Rows from block 8 of a small sound classifier, named by matrix and row number. Rows with one number belong to one neuron. Each number is 500 + 50 x the weight over its row's rms, rounded and kept within 0 to 999. All counts start at 0. Numbers have three digits each. After the name is the row's rms in percent of the matrix's.
Before each neuron's rows are labels from the 100 clips, of 14848, where the neuron reaches its highest value: "responds to" is what is common among them. Only what is clearly more common there than usual is listed. The data: simulated modem signals in the audio band.
# fc1: MLP up (model.blocks.8.mlp.fc1.weight, 256x128), inputs 64-127
# fc2: MLP down (model.blocks.8.mlp.fc2.weight, 128x256, transposed), outputs 64-127

responds to: FM speech; carrier: 3.5 to 4.5 kHz
fc1.126 104:502542455543508483497510501497516560517482499502493519550500404478521509512501462460503504449693488567471474600479476489457489448558452506466558536519545512489465530503543491558465526439486478
fc2.126 100:520485554509479580437493556518512496454521517578593501597429446537520431480505416525550473537469473395610529454537497482578479573570517544521484494486457606484445529491425389388507399497428534

responds to: chirp spread spectrum; 200 baud
fc1.71 103:526534530442552445612489426522469461528571582498466455472527415496534522502556431515426513507641555497562494493584474493458436520531393531385409515451527539562510504447559478482493501461410472
fc2.71 092:536484476572601533438412450496535474544523454472374479500551481551567588515477509526510438564568500432517416594519428531468501451501522496475498542488519536555490566447516483554503424475491480

responds to: 2-FSK; 4-ASK
fc1.158 106:450477408435482429572528556489408478445522583488588527535544520540585394560477444482535621585498476389472481399509530435519454609538530502460510443556447496537460441446599519466453477530579478
fc2.158 093:594554587513500589462513432493547525512477531545485517483468421518486511495525407472499515537547497446571476523530472492501447483532449540498485480536504660515482594535454380511537503455350480

responds to: carrier: 3.5 to 4.5 kHz; 400 baud; symbol rate: 800 baud
fc1.190 109:522498455452519471561433526533539487474505548495495498457499530524495402460534500541600492520473474451519435390424482515544500527458558495458494447439411487521473447505527646442445425581446459
fc2.190 110:537511487548493511433442478581558600499474495558484529569377438507512460481509484576542471506497449450534526499578471557509524474474451525523580489504465596445490625481481473520476489459551527

responds to: 800 baud; 2-FSK
fc1.49 102:473440519530509535473425481541471425463586500527494482500482524523459522541478492589476477621432478428550529396484518439562470545455526529557395462486455606495525426445456504397515463565535506
fc2.49 101:537470593539511557515498497480535527442483528576564533545452433493488408472508386433538506489549504437537445502542529457553419536579477489556517514526525534447402535548498413467501505505414527

responds to: 2-FSK
fc1.11 109:468498434434535435542497532580472497441525563468514424580477472531535388514482383612556527574469551505476528433470507483530502512601482511489500519487444485572418445473574468462453444464576421
fc2.11 104:575470611531534593480435469449527481498507478568491507492492458428503519554502439418508521501516483426540469535537497452540437523541506559510487477465475625474529541504379464545546493498325561

responds to: frequency hopping
fc1.96 097:519498499459521506531494519432461487540516583522489508451495472454560413510458413524515531464637530550592451535501506515513433587520414566443495488490480522537517489490601642441534459501534537
fc2.96 097:567484605556546568438459473516495536503550476477504500468484443469413504538447413477485482601515486431533499516621460506531447451480493521527483512496528692481437543460386454434524413515398545

responds to: carrier: 3.5 to 4.5 kHz; OFDM
fc1.234 100:518524604521435458443487510455493488565494505519459515508516436453500508532476523487400431528512470611564502513511455484502566483519533544519481528476514562486439582392494423489543415536540580
fc2.234 108:534518520545510471399565477534571594434560459426599502487442474565433431489492452510535487463521486392487459507557501497546462451465501464591584545599562498476417548586518399515468429469407562

responds to: 50 baud; on-off keying
fc1.226 111:503374521530575489462486426488535529430511512464464508489471455498482451479475495543478408526555462451496473522567461563569427447471530490480500549511504564503463625443604484475485400538566516
fc2.226 117:428484545444389558517470504482548418553564515502446453419529512438460496486513485553503452564519478446446529552570416552438566494515522464448546515587471566579522420454544535553500472474425468

responds to: frequency hopping; chirp spread spectrum
fc1.81 106:491518511502569555510516397504516462562486682490444447469456447523517516553513453558506454548517521537591434500543497466441454446567369488473445476417525528538470481489513482441546492438503601
fc2.81 110:465513441599536505442487478570476584435513500422508515472570414561382453463423537497428512515504482524487508455541487561525531474399516446525523511548537562505451552483479426502463508535537455

responds to: FM speech
fc1.100 097:534558562437511534514449530454511496573558486475398524613412472449401581554494475511485466613475457611536491509464514534501481481595335537478466534498424562462515482460478450481559503452444467
fc2.100 090:510521544417462383542433571559455501535529490454471476498477503459587547570569479588556455527453538546543564495415481538506466471561457519467450541523459484492542504645466623474483513493511433

responds to: OFDM; 800 baud
fc1.229 097:482364473459467534456464479415506536423557526498517553510493567457556519522518429563567446597506470402513530568438434417452536421499543511513611456563544524515405534438486636491500489466423579
fc2.229 096:551484499462518560513522394552528506550499584484385467587480528470524506514561449590510498584508490466525460590546457502454485487534404518530550448441557519532489515468529561628422562446455546

responds to: 2-FSK; 400 baud
fc1.232 112:406385441532469472493471520507485510453642546545516468559466510572536445563466450568571508614464522402542519476512524463553480510550507507534495493495463517555387450471495496415455435522566486
fc2.232 104:589519643526519577500470482427519453520473524555478500545519428416483517519503427430488537515554504471560454519525517444514450522552463559488494503431487587478466521472493441525576465495387493

responds to: 2-FSK; 100 baud
fc1.73 108:458552432510548408521508577516446575449418565491511508539480459480516410462490438477489614431558589485449433432478495454472495553519464553407489506486493468558476480492610598489431504513511414
fc2.73 099:603500609512515557432483437514525495504549503529516521493480443478482510563513424521514511558532471438582505509520499488516451464545479553503481500478503709485428564531410432423564449502381561

responds to: chirp spread spectrum; 50 baud
fc1.131 124:556409520411512471461495486532534517437466499549491488525483399427519462490527493519624458499492507466505539475444431458565443400607500552422458409529491576540373533453530654451502457476531478
fc2.131 140:474539456484521558475566463514531507498571460454416447559559447511568483527466552511582415544432502549488570612476527576462538426518513388563487548558560505534463421500482564576458594413545461

responds to: 8-FSK; frequency hopping
fc1.247 106:556474559518583469509560524514515521530490441526427419526514457402521465487510461514616488523505504609547470492422496401557393443569522556548500490522565476573451516443531531502433396489504439
fc2.247 102:517485464520511531444880487544549486453443457485506444508456518543500514516540459551530528469518520381465468473469453489528504493510541547576510464466564500545446578475538463494460424497480515

responds to: 16-QAM; 64-QAM
fc1.215 108:462468528550605530552469521513476458541569505596422459594455467480521490467504435506473516576496510524539475486521490517555415509532429541488489521351448515505557516477463544499520513470446456
fc2.215 108:624491401461455580480448380506607549510457584516496526459506552537582536484583471561491499525574467472514473543561458523445545461505509452523540454524495534510520590446579535586470484433401536

responds to: carrier: 1.5 to 2.5 kHz; on-off keying
fc1.125 106:481525549536487574451473435540437516554574496588432533496474473426488584546511531523405485460488514541578527502545451511566534539450461533478450480462469668450534488478485450525483501539492530
fc2.125 104:536482518509504530467459555501480502456453555529596514545463467479484423494482367471543535496504486406522441463489505454547417590544548559475524441495508513492457538444512503371499369498361534

responds to: AM speech; OFDM
fc1.144 103:538459558443471478473463499452432380573435460477465474536529501460532536519495528533531518525476481444571526432485471515513551494413516504478419432359427519537515503409477608446542409555497437
fc2.144 100:472537510519471572425468555537633529448537460528524507501412436628531454471491493520623432569492468395519490535521492553508529473510508474552586553607446501464387520557567437532477450427473479

responds to: 8-FSK; frequency hopping
fc1.251 094:478475476504541486410472454484542523432548588466504456499450439461472531587509547472452458517522543512466472433472486427564421443526444532381455511504448555446510612491557543481553510474569546
fc2.251 099:523497482484503632446544392560592586517558513480519520510446509582484426536469410610567480570465462462544531512554521535467514444492481432608561468540555647490393529541470433466454483514494512

responds to: OFDM; symbol rate: 400 baud
fc1.58 091:605470511401482452445406475516462447596484474437480538485545561462501518574531505555540518515470554504533555454391415485474544419422507505434507452430504510537408554472503589481548400556496369
fc2.58 086:511584449507434586439466466523638530477535520499502493529408549584547536490536470557544433629471485477541490526567448511416560508494436493524537537557451585518572562528568479545454538374499435

responds to: 8-FSK; 100 baud
fc1.48 102:515549487521569520443456473475521539515483528501426476498448361501521548578486512487453484554537492520498462502478505414516440394551355579385464490482498532540547620480504551461595517439511477
fc2.48 106:458495512545497595437614476500585544507476481499564516602446466557537421507495376574609470520449447398548532523571533532500516515474487442617575517545512538483475522511454480483472488457422515

responds to: 800 baud
fc1.27 099:551554491459519466508474536464497493473448595532462502580442453492481500524476442560632517542532440484506441554412502425447457423567446524422599426465530468524413519441559552514548442404511564
fc2.27 096:547427536500460542506505524528508516480547526638560516531421529401453436501528426454539506480460499505563445444534515477576448553573569525532459520509456544458448466591368450428540487577408543

responds to: 8-FSK
fc1.191 103:492494473546564493480499436548542607524476539572419528511423489514507488510550474484463509484568532520476414438532354557595446510487503543481511572483509541426503595509495464527418472544495534
fc2.191 111:538530557382504428590500490559477476536490477438528476497505488530506480519525351584539486497510518469618558457486473512497481488552503482467494495538487475530451494537541421405507351513418403

responds to: 8-FSK; 200 baud
fc1.148 094:521509527475506520459480518507508536487525512596489533564455545429404567544461514513548504589498448545535498473401512434608474445509512522533527463521491500445484556476476435533530508474473534
fc2.148 086:549553532479552452502486514528453537582535512432476507602491549530495493534479365632543488529428491520657517515510483485499472483485444531531474528387542533516521483461473543530439404490369482

responds to: OFDM
fc1.207 099:586536503418496511535384475477573444528492514445448539494480525433518486473477471497569465521501433479550428471490480566504519438462507552501569468483491516529438582487530557452535380460491381
fc2.207 097:477450419542527496433448450591565511415458525546614469485418479550570460499548502541517460480589467421388482465561400451528442515490546488422474506565447556506549560538559469408517537488595536

responds to: fading; 400 baud
fc1.194 101:476469536531526531445486483538474515506585492545393511574428492375399505523501508489445510455530503580543471502563445516569525501476433602452468543454446605478465522457479454519488473578527450
fc2.194 103:559492477487526485518473505521502516431426499503622510523476466534537442448511341515553502474535486446501465453453464488540465538539545487471506479503481448497439541521508440364495346505390462

responds to: on-off keying; 800 baud
fc1.90 110:530561463458541525541517466490472499508446546488481577477490405428521461504495443477449531468695498568483507593451489543445454393545476476422530502503520498459545579482549539522507526469553477
fc2.90 110:485506535457491529481462557484472495479470593544566531604401512516484454524496314581543565531469474426634503428487503430555458563530519564516525409461486566446489495472497513421474381542337494

responds to: 400 baud; BPSK
fc1.102 108:470511435497556464534504496515486589541514581510484530468436359488552499541523459518518466564671463604504547570510503509477424440554348531455525485528541509471495542499519464517468537436529514
fc2.102 107:584532492501510555436527545531567484477436525518607503518377450580518466475500391517526498516498489402538515458549499528511463559515498516505493464587432568491518553538471427421525452488463551

responds to: 2-FSK; 4-ASK
fc1.17 110:453502399446491435521501574472432549440481555486583500520495540527527419544506449469515610507513539410449456401458522425515515584518500522446519415530454482531456445501555637455468540514493431
fc2.17 097:608540596504509592449480462508542506472485508518481516494439434470474497506499433478538504571571486418573508508520490487512452481519448556500483455522463708507471585537463388476560479457380491

responds to: chirp spread spectrum; 200 baud
fc1.135 098:542508417488533619474444456533525407458499508458451430534517553496532468467523420535594395535520507467591500526495398528455510450550498471484549545544446518573488497482549475481525512418373377
fc2.135 089:488599506529504578466441501471548445511427478523454429575544480575529601486499575434468506530464567458378484546499531423445540489526431556478492495463515525598538480451538555568541580386552481

responds to: 400 baud; 64-QAM
fc1.79 113:475400465507475474497483515564480458498559497513522496463486478555505498476532491569542474649439510491507533443568536436524486520481448479506364443414469587525528456434453593423506494547545450
fc2.79 103:507501590480473567491521496548560580483515551548560554570423420520531365523509396500546521551503486448558452468580552506530448536522477526589515484510497552414411541565509459459452492513416551

responds to: chirp spread spectrum
fc1.208 104:511511520400525564463394464463463356544581509457447465513495523417507500540521472547598372595510465422602508537480463439446483470567467537478473534551426580546505510441554493460573482424384535
fc2.208 101:548487483486454499514409505544547462501493463546453422540524549505538571497551642469561454541389576580384524525438554488451521469542511531467460512391450437557457463547472625477518540460647521

responds to: 4-ASK; AM speech
fc1.108 109:490474585513464573512451487501439453577463470560478545564528427480521590570494468545411549549557500565584520549518469517492538543496463488512418434485463580495499537393448476440597497536563444
fc2.108 112:531578489485456490505479549508592573495510517457553562483388488569466389478472463557559462522520429443541468509548529560489517477478483501549586517546471496425426536578514513487480435477425488

responds to: 800 baud
fc1.94 106:489457566524499596450414479521480453548582521605461497442463534488463578598506534538466488549444528448614520442508475489586512581466489524493427480527440684502527446457463483462501473561483492
fc2.94 115:583462543495548514555479495529475499472474523536600535509476469482453413451509374447490557456549479448528462458486532477558413573531524495534493517477517470456492535567488434432460448524442533

responds to: 50 baud; 4-ASK
fc1.180 105:473390454456477452517481467525478566505545541536505571472459542520611446573594469629589516518517513445513462470470438494528528501535508511534523453420490486476411524526514597504429388580404531
fc2.180 111:493541598452500538474529506523525535587498545490399510627449479472554507521508460584534496611461483500609555556519501439465508471551378594527529494448529599509535539484474576617456497412419441

responds to: 800 baud; 64-QAM
fc1.84 100:488490559545516588603442513500477455545488641584435459535473471540507415570581464499509536510479543560512427439536455525568447533551513509475450487369431499493487478452471573404515454499556520
fc2.84 095:514519472507484595550501453503495483517500496476529472440591524482418536407501452490415520493663560492507575543536440479453511484491505441517560485556521558575518494457559423654513522460360374

responds to: 2-FSK
fc1.50 091:502478515500516473602478550455424504514457532563496525623479516498466503538501377466476567529577531508525456496497511423448469541547424540474457441381501551521524480407477641454533513539438516
fc2.50 092:614527562522520555466565489549510536496449500472482530504500463580505493448510381550577508598485524357579554518533454532478500498485470504559521464478485658498446534488486486527433426465345436

responds to: FM speech
fc1.236 110:449394468485540459458484465601495452449498628528491483500445409518539417528511484512541516516499528401516511442518485480535461501598525524428494388494534517489428533424560443456482423532519579
fc2.236 133:408420482554587475444532450519410507479595498453421431449577409482508501496515542461456495510454556538432534463457453484580428456514517452481455511542552486525467462466504555500488568505593533

responds to: 50 baud; frequency hopping
fc1.250 093:553474563494494451569463483511567508453497497576499551556473417438480488473527540521475497558560451532490488491575488520464497513550435645522492540455491544490469590406528455443519456538481443
fc2.250 094:543512426563533513460518478533549560495587563487589472498483433602538505505471459492540508530622535445531460530553494465501410422545434474474427489550540601540474568559495363477505501473448539

responds to: carrier: 1.5 to 2.5 kHz; 4-FSK; symbol rate: 800 baud
fc1.174 097:634491543523608441526537459490549528510432528479465519500504423455447522499559456503486521527517501502486404537504447486476422422484493553501546413515539487471424612448528609500530500523553503
fc2.174 088:525462509476483543533471464531485439446549504492563491437478460522428517520533401493520523444579548417513498432535472513536489474546561473432470494553441580532459500537549383415584343555455409

responds to: frequency hopping; 100 baud
fc1.197 087:505518461498542468589504516517423540526473577461446499549483497398500412398467446486480553506520537547497414497460510507488475506498433595388527494459457486542576537436531626473470478462578386
fc2.197 093:568486608474534534493428481535489521521559561511517512516473483475450509527503390555527521569516499442621510486499452454546443484523497540493447482459506731513493498501411449401498395513366526

responds to: OFDM
fc1.213 100:532491553528549482524498466557513555507464531577480452550428453527502470462564457478486485470486548589485446381505388548543330513548527523525463512495420525480513595492461546503405492511568448
fc2.213 097:461633494394431523558455549503524448551515453481464472523479483494550495576522470617534437537514502493619622559473487458417551479562415494476547506555503506557519418475609496491497451428461343

responds to: FM speech
fc1.151 116:537510466466510509503394510485497429502507575499466508486481479483516501563512536554500491504537499512528429431476437511489489562506505552364522506437440532557464583452550501484570325527501491
fc2.151 147:533534477438513404513501427570503525525535474385431481428557491497550576471535554573483457525507546589503546515463433574421566426426461487483498492471554468532477520489520556525442520466551435

responds to: on-off keying; 100 baud
fc1.69 099:519423526429470527466490480459530481464640474561447453472501543442469493553477512479603389588455420428501504526534524489580527418473577466559476542436492511441462523500458563480561431568423574
fc2.69 100:607536550497556542498519505449528478571514457455455483552544407483510566499413506467473455464559489526571512543492543478488433495467454535510469561424590497505437530466483448521571479480463468

responds to: FM speech
fc1.153 125:506434485463556487503444432560494413467491597483494501499466427516577502501558515539543482490488504461533505434465383473542469509510510529436485431477489527550472566435557458387514407490549547
fc2.153 183:467464433486556376497485458542497516458537485387484459422559493488524530420523603529492431513450532595433504487478439564489523436429551463478503554463537375522495492525509573524463565486604472

responds to: chirp spread spectrum; 800 baud
fc1.43 114:522459545423504502516433518442445495439475520524526538539498540409419481475496424500495439544556485446534473579449432545466561445508573507478546476572445554512404466484516495479507526434480532
fc2.43 135:603496511510518512456509409521541550538512550503433524534472572550515546531504498592521521519457467475569490576520530493406526457451422501558508445421572531497513554473470603529435498449533606

responds to: fading; FM speech
fc1.70 103:505470491507525508568430531540429472545472515609485545617534548431482548502489406521454554502565519534492500534465485519506519536491497566457522492449449518490541491477471493465499500539500395
fc2.70 096:548529470574560596440448412519553573485532646505585531534472500647515498473479374572546504585501497381585503510560478497490477475492440431535492483532487685481461553497519416472419458449483521

responds to: 400 baud
fc1.128 108:515415479470500485515478461558475445447562519495507481454502483532479532498511522552527443650415521493473504420532509462535483558486471519532349487452439612534550459442487567397535522565552491
fc2.128 107:499483538516495527517512497520524555444456519545609550546420426489525341474541404477529491538504469455507417473568537551566442562537481534586505513538494499409466561537514473485442474510444572

responds to: 50 baud; 8-FSK
fc1.186 069:521524566396581530464423474500580466505487542487426470558381410475532534572491501575548434517551492511613461512499508504491448409566408593495499567442489508478422558424523520399542436469473440
fc2.186 048:445572457472438476476507477596502611494473531513577454517464568553474435475597459552439531570512555483512517418559436481474578539494464453546540461513488521575563503537469501579390558485520438

responds to: frequency hopping
fc1.9 102:513502490444541507576488546553457538448483551464543489497520510483444408442492440509468562511539554529499478431424500485556475546448479543441498511514524525547448454528528602446508507512447400
fc2.9 098:587500598464507572468419438492510518478558537515495524455472441436453477535523412514510488577581495429599492492552459510531460464496480535497465486527469706458446558524437468400567451492364508